Weights of a small class-conditioned image diffusion model: 6900 steps.
Rows from block 5 of a small class-conditioned image diffusion model, named by matrix and row number. Rows with one number within an expert belong to one neuron, the router's apart. Each number is 128 + 24 x the weight over its row's rms, rounded and kept within 0 to 255. All counts start at 0. Numbers have three digits each.
Before each expert's rows are labels from the 100 images, of 14848 (inputs lightly noised), where the router gives the expert most weight on average: "strongest on" is what is common among them. Only what is clearly more common there than usual is listed. The data: abstract colour fields from 500 small random pattern networks.
# router: router (model.blocks.5.mlp.router.weight, 8x256, trained with AdamW), inputs 128-255
# gate: expert gate (model.blocks.5.mlp.gate, 8x64x256), inputs 128-255
# up: expert up (model.blocks.5.mlp.up, 8x64x256), inputs 128-255
# down: expert down (model.blocks.5.mlp.down, 8x256x64, transposed), outputs 128-255

# expert 1
strongest on: smooth; mostly blue
router.1:159147166135139131125174132135146115099118126142112141176163115134139132120121135115179120141112120135106115141183141134111143131131102117148110150108151132121160101158154135073139082175117146087081124133173079139132108166146129107189100079162103163130145181162091157102133142140178126132125109100116107132122156128158131081151143135091117152110105146118116105103128153117121133112106
gate.4:124120131127128120128123127128129131117122144130129111127157114128121129124118125128134128137132129133129130126129128139129144129083251125109128203121152135103128124166143126133128132133130034141133127129108129122130130145115123130149129129132141138141117129132133065126110128149130052108052077142123130159124129114116125112132128126126128124133065130131116127119142126116131128121160
up.4:063111108090128138130125127085079129123129128066133154120123110143104142128095124127133169113134137133186112088127118135127156104124127105141109128133126127117134129164146127104125140136166160135124127128126142096133106093131074116129111123161158125078173101149142131122134134132126110131137110125140139140102118134130124127128164124067126128200111127106128056079129128124141152061130
down.4:141126122127132101120141128130091099127141159147077130095122042140137130126055107146163130108126128131128149137127144132131132118099125121119116147126123122129131173115136115130123145133129236147132117129136127253128125126099131159124127105149137126126127128144131142128127125144129147129128128118128140119122127128129129136132152134127175143176107112134129127122146132126128162128126
gate.5:106075127130145132138098130112126130169103096127128119128087122147139153196125090156131126130134120073133130130053117121134129091129105123132121126139111146100156164127098089114123128136114110110124127134128124133128116134083127132128139129183127165154132036119108122128131117112134036118132121123156145128127133126131139141133137137128142125129128127164127142143101104162123124091181
up.5:127092130123135143128154124129140129125127118108128147132130177126125127126127128125128129120128156137123133129134129047128125133125133128163142128129159128129076150127123127137036129128130128107139129140115128129114119125132124138137131114107163163103122173137160139129128134129129131124128129123063129136130111136125128181126091202129135129123127142130124031068130139115128124128107
down.5:123128123078128122129129176128128141131118134127141134122128135084097152121128130133148125148127129130130132143000131122117102127124128126132135129122130136139113131096129130135175129127126150166127113098127127128129129106132119130130117122129165138128122133181123130127116127102120108135129116128255129143117129121100123179121192114118116175091125117103127136122129106130124128168129
gate.6:133131168128153130127130147187127137125129138128119125129123130127159129122132093127119071145163151128160129113065132138131172199132130130120135129128121111126137128135140135128135096105104134153122128129217127148154153087126129144129127121129130069127123132128138129128110124129084177124130125123127130144126129166126130129134128136133131123109126130145118092147105131064126147128127
up.6:130130045128129099123136128133129103137090134111135164130153125144183123129068127130144128128119025133125123128129129129135129103128138134091126127101131114095121130135127159127101141127127095128127125128122145132126125156119129133133125127120128129136128196127127128139128166132153136129125126143052121126116137122128128123135133087128141130240046105122125191129128167130126090093136
down.6:123128085127121133110117159126143131126127105147129117164140128109147130129113129129128109145126180129127137105128128128123124126133129127128151171125145111105127101116162132157136086128128200079127124136110128115135146131128130128116090129128129116144133097126148151122128143133119085122125129143130129109125121126101123134072129131114128131118128113115135132124134124129217056129134
gate.7:140130109127132118139133127128130118128128127136138128123139128126132129127139128152127128128149144175105128138170114128136158126134138161158129023135129134128117117125152128114139128218129138122128066129134135131128128129100124130129129128146168138128128126134128127129113132130130146128125130128128149131108129135128128134132124114171124122118127131127129128127131233128255118128128
up.7:140122125128152128133130128118165123122106145165128114128150128128131130127135142137120128128131150131115120128125081125128143058169128135171127128127129132128129155127210127116127128204126165126132099129186130129127126135128127163128093125130128167128138128149134128081129132129118137128125128123118128128125128130130126130122120099129128117123124128122127114129128182129155053128131
down.7:138128133092128136123127143193130127130081103126165124126117199124142144128130129128053152130033137129187136140134128118128142120128123128127122119124135132123131129149131118132121154130133101139128129137126142112128130127126127121169180163131115120122099135124127120126139136130130129129130128186115150109127128140132110123123127128112119121131162124112122128131127145127030115132128
gate.8:109132121160135127137131129119121128135119125128142124128140139128128129129127148180127128128126128103136090108120125121128128114133127131129131146127127154128130181112138121128054149129127127100134149128177125128124123132081128128136128146106143128141128127131118133128172153130129116126129127128129128125112068136129129131126143064127131128129096126117081126126123128128012086109123
up.8:133133128134143128137124139119116128133126126125134124136126145142127135131125161125127122128108121127176113112114124103130138110132122128133126129128120156119139165117128140128124174129127126128168174127255118132128120129105106115139127168130125085144136166128126128063189131105125121098133123127130133127105112185131130127126144108128117127124080127127089126129121127129024021116124
down.8:103131134126138125127130130129124129110112108136126128126127129129123132132143155127136079118139152125129133127188128129128127128156130118147128133131128147128130133133150141134129129130128079161096116139116072121146208124133133106135139127133133145128147149106126128127142128128144128130121176111141128127129129158168130139125005123126123134123068128136094117148128120107255128131148
gate.9:147127108090127133114118120146075109133139151076126149130184126126135132138107137125128131123144109154144129129153123142132091128115128135124123123128180084111128124115180121093129125136127126129082123120138127153182126126128174215121116123137127120128143138125122128115128193123091111131128128128066133136129128140125083128128125130121126127129076107197129128132126165115062133131141
up.9:130133129122137124119106113136133128131130128130130181129136090121130134148085069129127075128128135125090155130128118126034127120130119115110117111128137126152130127147135137128132143127128132129128117129104128128099149128126140129133094131255144129130130121124139128113150127127128128128124138128136171161125127125128122141132207079141124152124105121156125129128125126139180154129193
down.9:152045120129144129128127134128126121128113198113123120100134130130125142097128134128128127129146130147199143125000123099123133079114121137127102129129135110126107063136128130145129127121130186137131128168102128108125154149125121128128117133139128152125123135168113127108194110128137128128128134128098128122102124118129112162118127136109118128139132134109092123129128113139129127141106

# expert 4
strongest on: smooth
router.4:138141172136155124073177114117174133111107141160105129081126102112117148147115118089155143145130133133110105203138142136102143110136103115125120157112114155130146118151175126136171123168124118128097125153134142128116119167141125159075130101120129184124147155151142149116142150130133161117107091093125154161159144123144131101118115103093115186173197143113126108091130157138065092073155
gate.4:101111108129151132130094157128130109122129217120129094135122136127119137138130126128127137124112139131128154039109123116190128124130131127128129102140128146117133000119171167195128128125130133143130129123130173134095160148128194128130129129124140119129177099113127134128139132118134142117129135127143097126118130136131163113143128120130127134128147147144129117129139116053126122120128
up.4:135128127135128125140072134128123099107157121130124134130194127114146130128141115128128170130125114128113125132128149128132128128085130137129128128136125156109129132145127122128140108207168120184105132120128123154107126128109126124143129136131127127165119133134106128122127084113145130133131106128128135130157132000127128129128119128140106110129173128129154139127129136133066151128118
down.4:133129124119125137131102112131130126129131034122110128133255135128128145134171071123083123127138187067129123134177125129135137139128131122087126121140128135125130128148135118081174115145131069129111117089147131149157171123127127204130129130106127133126127047127129128128126120122103128129132131160126123129131103121129099132122134128137133130128135100126130124127132151128079117128128
gate.5:135122081113132114124123128127057138156177076120096127127125146129131130135128139135124172103128139128172123134100128128121126136106126129127112147134128108132128124122131131126139123132116126163151126128136130128131128128125134102103125142140114007144140142112085166116127137132090127110127133133137136129131126083134122134127129066159120127165124126128142160127126129128255126096112
up.5:167129127130128125126112129131118130159128104127129127107124078129142128115121137134115192097130133118128093141119126161188116125124124126082128128128127127128126125129128130122178151128121141245135126128122128133125121102229128121131129130126125000128127148123101129126081130128128128139123138143139133128129117106128105113131128110123114129123133124151133163140135125128129126116124
down.5:131173128144119127150154122121128124117125134090127109129127132129163140076130059125128129128089123139119115132126107128147130130130128134151132127135059150128125084128086134128161110128125202131129134188131130122135100126128125127145161113143124242129128130132168108127116128128110133127145107130125127132129129165128129099130132218087105131192096128154132124114127120165126154128174
gate.6:173133133128128128123128127106189026129107149136135143122119128114163122128126134136110131105138091128134128171103128154125127130130128145127134128130126128134145126061126127121080136132134125127150149119128130119138111155095126156127126124131128088131136127111129151119132129133128146052133129139128113133125152128150141123142167117159128123115107130096128127139124103126129128129126
up.6:046123123128126128129141140129089160128134118130127125131136128147124128129131126131134136127084132106109125078129106119129244131120132120122122127127127128128126129150117135135140100126116128128121125138115127131126204105211127117129128120130127192104119128127130128128129077120135128133125127122128129125137121126114116129128059145094128137150133127157129128126129172202125128181130
down.6:169130165175131115129145119121139115135165130000125148134131128159129106067117134127125128125140140124116119212114115128127155126100129127165129140113128169155137126119129123136126135120118122125128181129121128127104102182184127185128129076111121096199130140143129156100126128134120148131128136128130129099148142126072129128132128109144128126133141088129129132128053127122141126156139
gate.7:127127135195130128130117130127126120130128142127141076130118129127116125155185168133135127124125184129128134128128131109124131078128128065116110108109129127189124152113108126189182129098117178124128132143087129115131130148129053127106092135133122100133135154154124134131118127133169138119116126128127124132124124131129127139133148142123134128143165125114124130130122107123131126129132
up.7:127155108117126147122255130137109167126129114085128127127128128128125127130061068134119137130145158133132113158126128078127131124144149133140130100113128132132135094134090161128056163102129123129106111128128127129103127206098126128128137143149138168099138117126128131144128131130129108134128146117125134047096138187128126099186129127123139130146126128134127130149127129132120127123175
down.7:124132119135140049126154092134135131047172127128126132140131113104138083140117140162129133149126181093109128193216131146118087129127142128126161127077102137124141117097134130066118113128125012159124128138079128119105123125135142128140132126117129127161125128069119185131119127129137110126136133126128127131189126122117131134120110129140103130125164128129131132122132090098107138110136
gate.8:124126126099157148119127129119125010128127134200113087128115112127116115109128146127119128127130128111118109126177117127128125128128131137128127183164127126123127148130134180068133130046121151114104129234137132131130122125123112131129123142125128122133126146112132130127133128124126130142100167159133138127128127186088121132161128130125124173132122119128127116120145174113237041115088
up.8:132116134143134130131173123123128114097178127122139148141125132136132127144128122128119118126130129165176128109106141126122122129128147140124131092122211149129130094122129046181146124139137127132162126087142120119137127128150143125127130123072129109128118103144127124132094128187130137117171120107133119130128127119139235128138128148138127000123130134129145147152111120129127127127129
down.8:125120128095121129118120105126127091129088148163071129127126109129123135129132141130127134131085094114146134127184153127117128087113128123120129128119144114156101067083118113128134127129135148181124128130128128127075128124127132128119127129090128095130134122108128173134102129135173124130125134128139127138159128154126114125174125130109139120136124178128113137127134123117255116129106
gate.9:133110127175129128123140072132128129130134126129135129134127128072140091138122148132128099140125124182124128103084121120123128123127129162146131169127123125129113158124128144128122112132147176128114140179143127126074128145106113133213135129068127146137144133130125121128128133130128126129129124132124129120128161114122127114044100129125126133118155128132138128081130122059082132131128
up.9:189140136128127112109119217127133140126133143125136136124132120133147128102122119134128129132146186200220218128136144128126117136125128093098124127099151133124126065127124142123130142125107187122120106123108128102138130104113132126137122124135111110137127124172126137109125125134129127128104136115129127128124102163121135122255128130128129137074128121128133144074132119128117093149136
down.9:124110121130104128133151096127138138125117123129156132131148143009130125133168177148192134114148141076094135120129106126120126158127124119127129126140120128124127130160079128122172126124127105136125166163148105163127141126128147127129128132114125146127126147144126134128149130092123111119139130142119123122109119119141121150057212130114131173040129128134116137135128128124143097133110

# expert 2
strongest on: fine detail; mostly blue
router.2:144129174087124118153154126135152124124113140138135178134151117113161124118144127186151132141103106129127102139182123158117136143118130096141102120105153125124135132147129152118121125141162120168115128121165073136105106147123146128189139090170152139147107153112132139089132122149137106115093128135164109124153091131117144150159122136139104139099104115117120138137149151119126118094126
gate.4:138133128126127128135128126119123156124129144147127129128073127130178128122117124127127123127120125178131127175063128128126128129136120148133138144161090156128090117128109128107124129149126192128132128084129124131119128145126131128145133129128128132121120125127105124131132123094140084186119128134119127129119137084117130201132128138113128140133109142131127128128132070129069235114127
up.4:124128132113114132107135121122154139128114117136129137149102128126129118138106145133118130129143128104130089081107132128133136137128115123126131120146119120128149093128130149132150130126132119129127111127131128129128127126128097118118177124126158127122001148131080128128132120120130111168132128131161121130128130122126137129097059118128128134127120128126126128126139071181005125121128
down.4:130130137150134128128129128139083135127161127128147075123127126156131129122112154128126122128082043132123134125197126124132130126124119131130128158129138172131138135131129127140125130132149128105115129155131132117126123147135128125128133128132116117127127155103130116128131129120128148131128076130121129132119125120135129125124078040128132105099128110066130126129177125115080254124136
gate.5:128128096132125122106140128146111127128117118126128128132149220163128205131047090131119130100125105129128130158128129153116122148128128076129132129132127139097128103129129119114129111129130132134130128127128121073132128154130126120169128127123169122128128120134129091163176125174133128129126129143127129141074137129131128115140107133089172129071127129129086149128123128128128188114168
up.5:156143174137129103140144129128149156107157161128129124128128067033128007126126172076131128147127151124128140127088127127131138128127128127114107111128132121148127143128129139129123122127116133126126193173129136203093121126128133133087117126131108135119128117112120143115113130128129103125101127066150127128184128129125128133059129103160121138177130125130195128127130127128126122131130
down.5:136133128148118128128127144165128177098139127101130129138131127078117128128157181247133135132140132129084140127130126130114128120128131126139127125124108127129130145129093130115129091134133068104073125126077107113127137128141126213221128131126075139121130139110127143124133129134085127126128129153122123124128128129134127067152119118058113129162145081127128116109115122131149172146131
gate.6:129119134109129134127125127136123129097128127131102130129092130162127200130083129060128069129129127150129126124197135174117104126143102128122098150129127130136136130127132136136151129128058120128132128126131124129123128134120139131151115094134128142125128119140132171128123093129130094131213121112128142129123117134143126128116126130182127159123128168186128125130128146118126117133105
up.6:131145125134136094129029130091129112130129130129170128128141128130128077128192111145128153139128128137148126132128128110142128139129129128131127121126032128129128141128128128125129127129202092131151104128116133129138108130136122128127134126124142165133045128127090123140131128128130130126130130123133127127118125110131151124129160129121112142127128083130127175134140140135126108127129
down.6:090104145129128128128127128118120126139129138137141142125151128109133130120128152255132128131127128246125123119142124142119136147131128116121131128133142118122127138106140129133141120128159118255098128116128127156148160152132134126145123142127083138127128128148128125125124105115130125130128105128128127108135128129160130124128168144131124114105187128129131124151128102137122124129142
gate.7:128130132128116127127208122133094128140141132129112130143112152128147118125129134129128128133137126134138061111206128124170147128129147113131127128127087114119111127131150133145138129129109132123102114115141129145136133114130125128125128128128111126129125091131128117128128132128255129135128088111123124130128125128129128130127137068097127126101128123144132128137129134152243126124131
up.7:130127125128091128125111133111137128139130117128130152133204130126143126141127063128135128124128120088140128128065128126124124130125127134132126135169164125127120165125133114111130160126126090155145130206150128126131119097123129138130129129112153152121126172123062130130126229127045102066129134126204126122127135157124132158134122139131129123127132128103103128149128085128111124163126
down.7:121121140138170129124125129125176072237126127114126141135128128130086128129118152138131149130166109099130129119167129161113124126128163127137096141128137127118131146128151128194131117128128209115133115080127147099132129127135116136127129165116092156123128157124064143137130128128203121127127130134123128129128126128125145193130084130119129088127109185134132096171122133122183131123126
gate.8:130125118128120199160057117088138116121128129129123128127124088126128085129161130128187129122114133134125133127124118096125128068130128213129125121131200123152128129128126129125118112117137106110134132126157129128129114125122127141155142129129164129121085163106104138124126129130126127125128128123129134127126127145096126132127153134115104118160124119127128128127125170127062098128129
up.8:126131125128129187160165052128150127126128134135152080125112116122133111122118141210169101109094149119126129121255109112127114128128128181129124129123152121131141130128128146107103118131139141121121127120131124127124136114130109142136120129117174129130135128123145140094130140116123111128129136130108134125119136128103110117127140121131125122126100123127128127129119144158112139129126
down.8:132127131125164128128098115255149119155180087128130129098126128129129128149139130128128131126099126079121130148123124008144131118128124128128124113128131128128150128129130126130129136127111137133092111128129127129127127127128129128127122128129130150129129187135059149150121127133157128129124143175128132127123129129131128133122043109152144128124114161133101142126099128129187121120115
gate.9:118124157124130147127096134136124123128153136126120134141135129136127126097140117130131138120130142115255131127000131122106110119133123155128127130128088126131128088128129124137132146128127129132097124129109124130128100116144125172130161117128138125123132106123035128129128129123215130130130130132132094132128129117128129123127127120114127125125128130146130128113130121161152126139032
up.9:123130129129153167148131131128141129152130127183150127128099122127132128121131115127130160130133139132139129114014132125128114123129128128088132128132124164124126137125128128119192128076129127128107125129129124133131139139126079131128123137127127132142097129125022128129148129134166128132133132124094127125129150129112108117066178137110126129168166134132126126125128116199143124128128
down.9:126128110090127128135142131193128075108112129121128145113138128134134128117131136168126128113128128125124059086255125138130146125121129122125121126131091137121127129128149127134093144123132128000110123136128123131113128129142127133129118148179125116128131129136192134129141133116124117130121128168076124128130124139118140054138154089129127128129128127059125136129128129122123172115123

# expert 5
strongest on: fine detail
router.5:131111078153113153117114110137109120149128150152142110118099147123096127175094135127125156135122122108139136112085130124126140113121154135111120128118118095143121125131121151143127160108106103113202106130076150128133183081109119160080119141069102106115137103119154132088069114081143152134120147145105120130103098138129144139147141153124106136105139093159132177133123120163161125150123
gate.4:135126128089131121131168118129115124128157129127120099099121129126080143113138129147106127128120125136126121109107064129073147131129138128126140130172119122150117106130079127143121117124131132133136102156131115092098124166130096122126128109130117125146133157186119100126122128130117140128120129136134121146121127083125137130128135102155133097132135131133129130122193129154127134128136
up.4:134130145112129128129157128139087130125147178116128125124139129000082132130135112206132110126124133130128126043121121116113129085130128131126132130122118115156125122126126128133080128126126134133129127142128112083101124132128056128106126094181081127148143133180112122127127119129115128126125121130142120130126127123128134137151128109143130126132139131140106131123146129159128129124137
down.4:124122130124122158143128186128126128124130136123144103126137160118132129135127127129114140158104131070073132099127123153139145128119117125087123123130119121117153141127086134124130127130124125130126045136118126134128130129111179091134113112125107166128132130142129127129119135139129135129143109121126130098129131130126127119115128126128139057126128126125128125132126114167128111132129
gate.5:128126125061118126123129128133076128127204110117128119130158131130117129114130134156145131128129125174165132129129128133125122125193108132157129115114132112163131131128116138255127126146127128107167125098126124140116128128115128151127126100146170144128159128181130127126117089164144086127077138137134124129115135123107110137126133127131124138094113142127114130083126129128127153097159
up.5:127128128163135129128128127126174128128098153148128136126097122126131133129125128105117128128111137108098099112202129115139128137091151127089126130127118142100129125123136126020128125044129127169093138181128133116131128124128127043131135128103020060126123145122128132131129137087124129134152120116128125119134127128128135130057121132127129124129140121129155127153128128129129115140116
down.5:115128131127112135122131139130135052124134161100129123131130130124137085039128140128131124129125067145127124134132129137128147137115123143127110133134117062129125127010122095171156127127125149127128143162126112124126128138138127165134130108130118137146134127024139127108132121130185128141125092126124140121132128139093129134165133138112128067126157174235108128126189129104129142104166
gate.6:125129130122127129129137130127127128128109124125124125107136124122052124132135169137139133168117076209125140127047124143117134118124137177128136128107112134102140132122135128176141126127137143131128082128064136130132126132131128136124123138127131123131128117179127132134152102137128153097147132125127128126122124130165107128081131129126127130105210126118159128137126128125124153122107
up.6:138129121128129127128130133129124128137025123122108128128195131125051111138138127128127132125120087128123133128128122154122125066123130141127132131132118157126118128128130136150204103126129135133132131101048139128124122124124125174126140130130128031127128125211126125129143117132146127122223116189128129129121119127134119128123127123115129141124126136047128124129138124128112134127087
down.6:096145119128108132128097126127110128132094255105127131127161122068130094122106124111105173124129128107133059129128120115124175137128132132132131133150113133118129127129107110126127127214122138118118085127229145147134154155129145236126128127128125132122198127126133129131136160127133132126129145130123128125127124129122128139223128132137138157129120151099140133134111122153122123128153
gate.7:121128128125130120128124124137129128149064128127122128104124131163127128151132116112128123123131127129151114096082083128124115127128122141128121128121109129097126145131127080116130101139129096130162149149129128126131123129126128125101134128143123141000131132137128141131128132163137129114160120154118120146124109136170128121111129124127127128126126134135128067138128101128081107126126
up.7:143103126209126130135128128127133129127129131075123107122129118127139128143048118130120115126131128126152122138127128127126123114129130109129129116183137128120113125137128128125097127130170109151173141149174128127095128109135159128110127128144150179131133114111107129129116129161134136159136143159130135135128108128135130128250122112126127128128099120127099050156138126128130135129115
down.7:128127117128124136123129114123127129121129125126127122129143129120122128129177114121067124155131126201176129127119117120113128085128128128128129129153130129112123161152141180161136135124126128110124195154121130136092130139128106130130156127123133129117123109095133129137136077094128124082127139128120128129146128115127155127098119127128129127143128104163255134133131126126138128125129
gate.8:120127175130125120131127125127116128128115137093127119148130128179137125116082121193126137129129132112104124067116129126130177072151130132119132081058127136210153124128080111124128129128128103133178140149118127128126122123127126128121109145194129129058129129121152127211149140128195137126129106130127123131126122136137128104121181130126148115128130127071128055131125111106130121125126
up.8:129127085128135128122130137120126110128128184144128129122125099156125130128162133106161098098122129156125126128128123135104125127129125128125106255192128127106119133128179136127129125127118130129127130122138117131155130127127151080131140114090129121097129135129115123109103130123117122132129133128111128137127129122093133127128116125128126128128095134138127218127137138131126126126138
down.8:129129115134127128083125130128056126132109104135126132136095127131119128146128126129153123159132117128133128139148127119127115131126118134129181127255123127177128234116127132126127129157128127127126136093127129133145106132131111162119128129150130148136095130104134144127122134132091087121120126151120139127133128171138129128130129127128141127127070132125124119141126133139128121123096
gate.9:129125143130102126128129128131117130142130127135135126128137131255137128138154127129133126128166127140137159251128122133128170134126126126134104114127130126147192114131112154106085128127124135120083091128108136128129104126119182130128137136074128127130133132136128123122133123117127128128129121127129129126127130164143123128127120129129126138126132117134123129120128125133189123114123
up.9:127124123169128127122201139121127116099129128117120128128127105131131121124128126128128132134105128122110129126136138129122086132127129150108131132127129127111079159113145134123197128126125128133128128128124131127114131127158123126123127134186127127106138127074103130121128126129131125128132130128157129115124130081120128121144172119138131126129134128137128126132129130132124179152130
down.9:128127128149125131131066098136125128119138127132128124129130129115130120138108127128154119128134148154128046208221126129117128127129140125143133168127135133125133131111127128129117152129128101129128119128127134140125126132128097129127150176131123133127134126128128128137132127115134130128127140084131130138113167127121142133126210124132143150128128117243137121151128114129216142120122

# expert 0
strongest on: fine detail
router.0:096134119124106163120110162133121098138111154124122136168107115123111104176116140140129147109132122090147146140077067128082150131121188143117122130110117134114129108109123148123104113121114111180195119111128087136126105156135118154106180098096120108109141104122180174116161113108138164123151148158166133104106111131143113135148122159163106127161119141161154087131147124149124115186126
gate.0:136124125132139125132185151138133139104108155100116114128064161141123121129128137170134142131128135130125101255135126124129141120129128130125123126123131128133133128121098127152150126114129131055127126142165152116131124128127145128074136125120126176128196134164128133126128125134094130134113112138102125128129127128133118112135122129123127130125126116058128143131127134127126093087125
up.0:129130128128133132127100128126131144191128115142130128114202120188137128128126131111090126126115130128130131135145129134128119128128129122149135131130124114102127127128132161128127121135128129144107091122128134131122114113122129119139129125191128128152127128114124130126168129128222129128122145153255128148065126122145128127129127130133126129128127124131128127128129128131126132145131
down.0:086126166122098128187088175116116129131162121140125128133128130029130129125128129146129126130166136133118119230145115166132128130130131132123100126146141092113125113125127124101120115057128128126117127100161137138135130123101126129130129130119118132128130130127129136128130119129175143125131127133121113141125132127125132127083129124132123115131132130152138138115128127130127132101137
gate.1:116117151126119128134069064130119139128142126130127128122160125128129130122128125227132165107169133126123131125125126129135140110122129125143149132125124113083126130124089130100118127175111115255122138129165155100153083123129124035127181135128129136111116133122129128125128132132128127116160128128126132119137119128127135133134127139127129123122122133107123136117127155161128187144124
up.1:106118149109126128137126125132122130128130124128128128128010154157131147048113124233124161125128130133119114127136128141126131154131138130119118122125154126122135132117127140127147129113128114038206130133119129214126077128128117093131095132133129141127127077055164124130122129124134123128128127121155125104143132141119130126135126253117124127127124100064137130137120127132131127114128
down.1:122128112128107110127069129128128129127104140123118129004118111130143115128122048065136154106128127171094116126125129127134134159154124130125105128131183127126119126124158124133145135125128126255102127126131129111127133128158082139113125097112118130099127126045144126172095158138153126146129127127130117129128135129127092134116127067122128127125128114126096140110129128122180111181126
gate.2:106094125129103139129124150129109133105128129128137159130133126129119175134102128128128059084122141101129124126119100114132133114174135122128127122127017128127129129133128127128129099199132077113122156120192121088136129105116128147131153165123119128127120127130145121129128125138124127134142137129136128148135128122127126108129108077124128139145127107148122130083190130128129135115130
up.2:100122094128129176133149123119133133123128117078131119130081132149128126107150128126130094096098134041142046131145133127172124135128164073125164113112130128128126160128112159126128143123149088216123139128127126113128129126150202130127077165161112130081128099154130140128118104168125167129124129123129125128120132143155116119143142121119127135139126123149151133141124129115124120116121
down.2:130126086130128127127136130032125128128121124128110128123119125137139126115094086129125128105153149124125120126046147113123115129129123035125123145155142105128215128117126126164154148117127177172137130130136097130130123123129126150122102103122091157128128126125127128125125141113125105129132116094083114145115126084137141101126128128130144134085134133124128069142125130121145135133121
gate.3:135127110128114128126136126128145131167142120134123127128128144149110120131131131163130128088159124130131128128115136107134128156129112121129126139123127076128073168161072125037134137125135128128128158129162124095138134143127128131126128189126128152134128153123127132127137222072043100131118135099127145129110130128133129122130121127135172128132137128139157186120128156127127133118144
up.3:130128104128120121128133069123127129133128108132122126112128135185128120130131135137113125091159124124127128126124132106127125130113115124129130162076129093144084151198127126108129155121133128136128158157175126107133144157128137136127124244125128127052126156091127132126142220064101127124123193108128147120128127101128125125129094128143134127132153127127178196097121185123121132118132
down.3:144137129089156184126125110124119128029112130134029133127033121115128189130061126127184128128125156141117132132122074134117128137128128127125124128129125130131125128127127113152129136152126139127137125130127130201127128130140142119122135146158158128132092128129124140021093126145149077125120127128127135128125127139128116126133118124126129128159126153141128126125143151127125128125152
gate.4:129125128144130126130109134129123124127090117172124133146120125113120127132128164121116127144157127140177131128000119128129128115126163112142121040171124111134119126143127120139127147128116137129134168173131123128122129142117131128128126120129131124099154118165182065123130134133139122131104122127052128136131172128128114128126127146123127132128131116129117130129130146129115135131126
up.4:130128153128085109120120096103126060132102094152164129133115121104128095129124118045123118137189135145168174125110117127139127115129138157128125062142118129161083132134121129147128132144105144128135128126123130108080148127137150133130124119140118115129126127168182129097119133142142129137133123141118116130127140132126129142132128132102113123138129128138129129117128165124063137128104
down.4:131122127128128121128174123093171126126128187122128126130134125158128118153114130133136128128129160132052158128157127131068123129136119130130177152126125129125145128074115129131134136160128147109097128125128137171128071128128132132129133132136128152133130105125098123106096083135126128128126119061128128132132129121133106118137131124132139129126113166115142143128246129128107132129148
gate.5:077137126159128141147117128132147121135168127118165137127127131090126126128139124132122126129135125183129126166131128155128130137128145132124129132128160139123131127088142100129133128133128125127135143127131134133129132136125152125137131128128113185127133128131123135126125132127143128128133125164118120120123145131066129153106125130143135136123135123128140126123117131135062107016118
up.5:154130127134126137146155132128122126122128118112114127136131125152129127130128138127122133128154103123170130030126139127126111128130128129127137127127118125146131119116123117142126135124117127128122127172116124127114100125128118130127134140128129135128124125083122099130126132132146127123174127139131128129141127113128134123126167135120131127145129125111118128118129042125162134103125
down.5:128215132127128131134132104154130125128103190134120129129128129185114090123142128145127134125130167107122128255102123128128064129128128130158124141123128128162185168126127127115130124130132165130139147130130137157162119142126137130183108162128132127124140128147128131125123130128128128145126129124134173129127130123130110117126083109128129128169128129045127128104126127134000128056128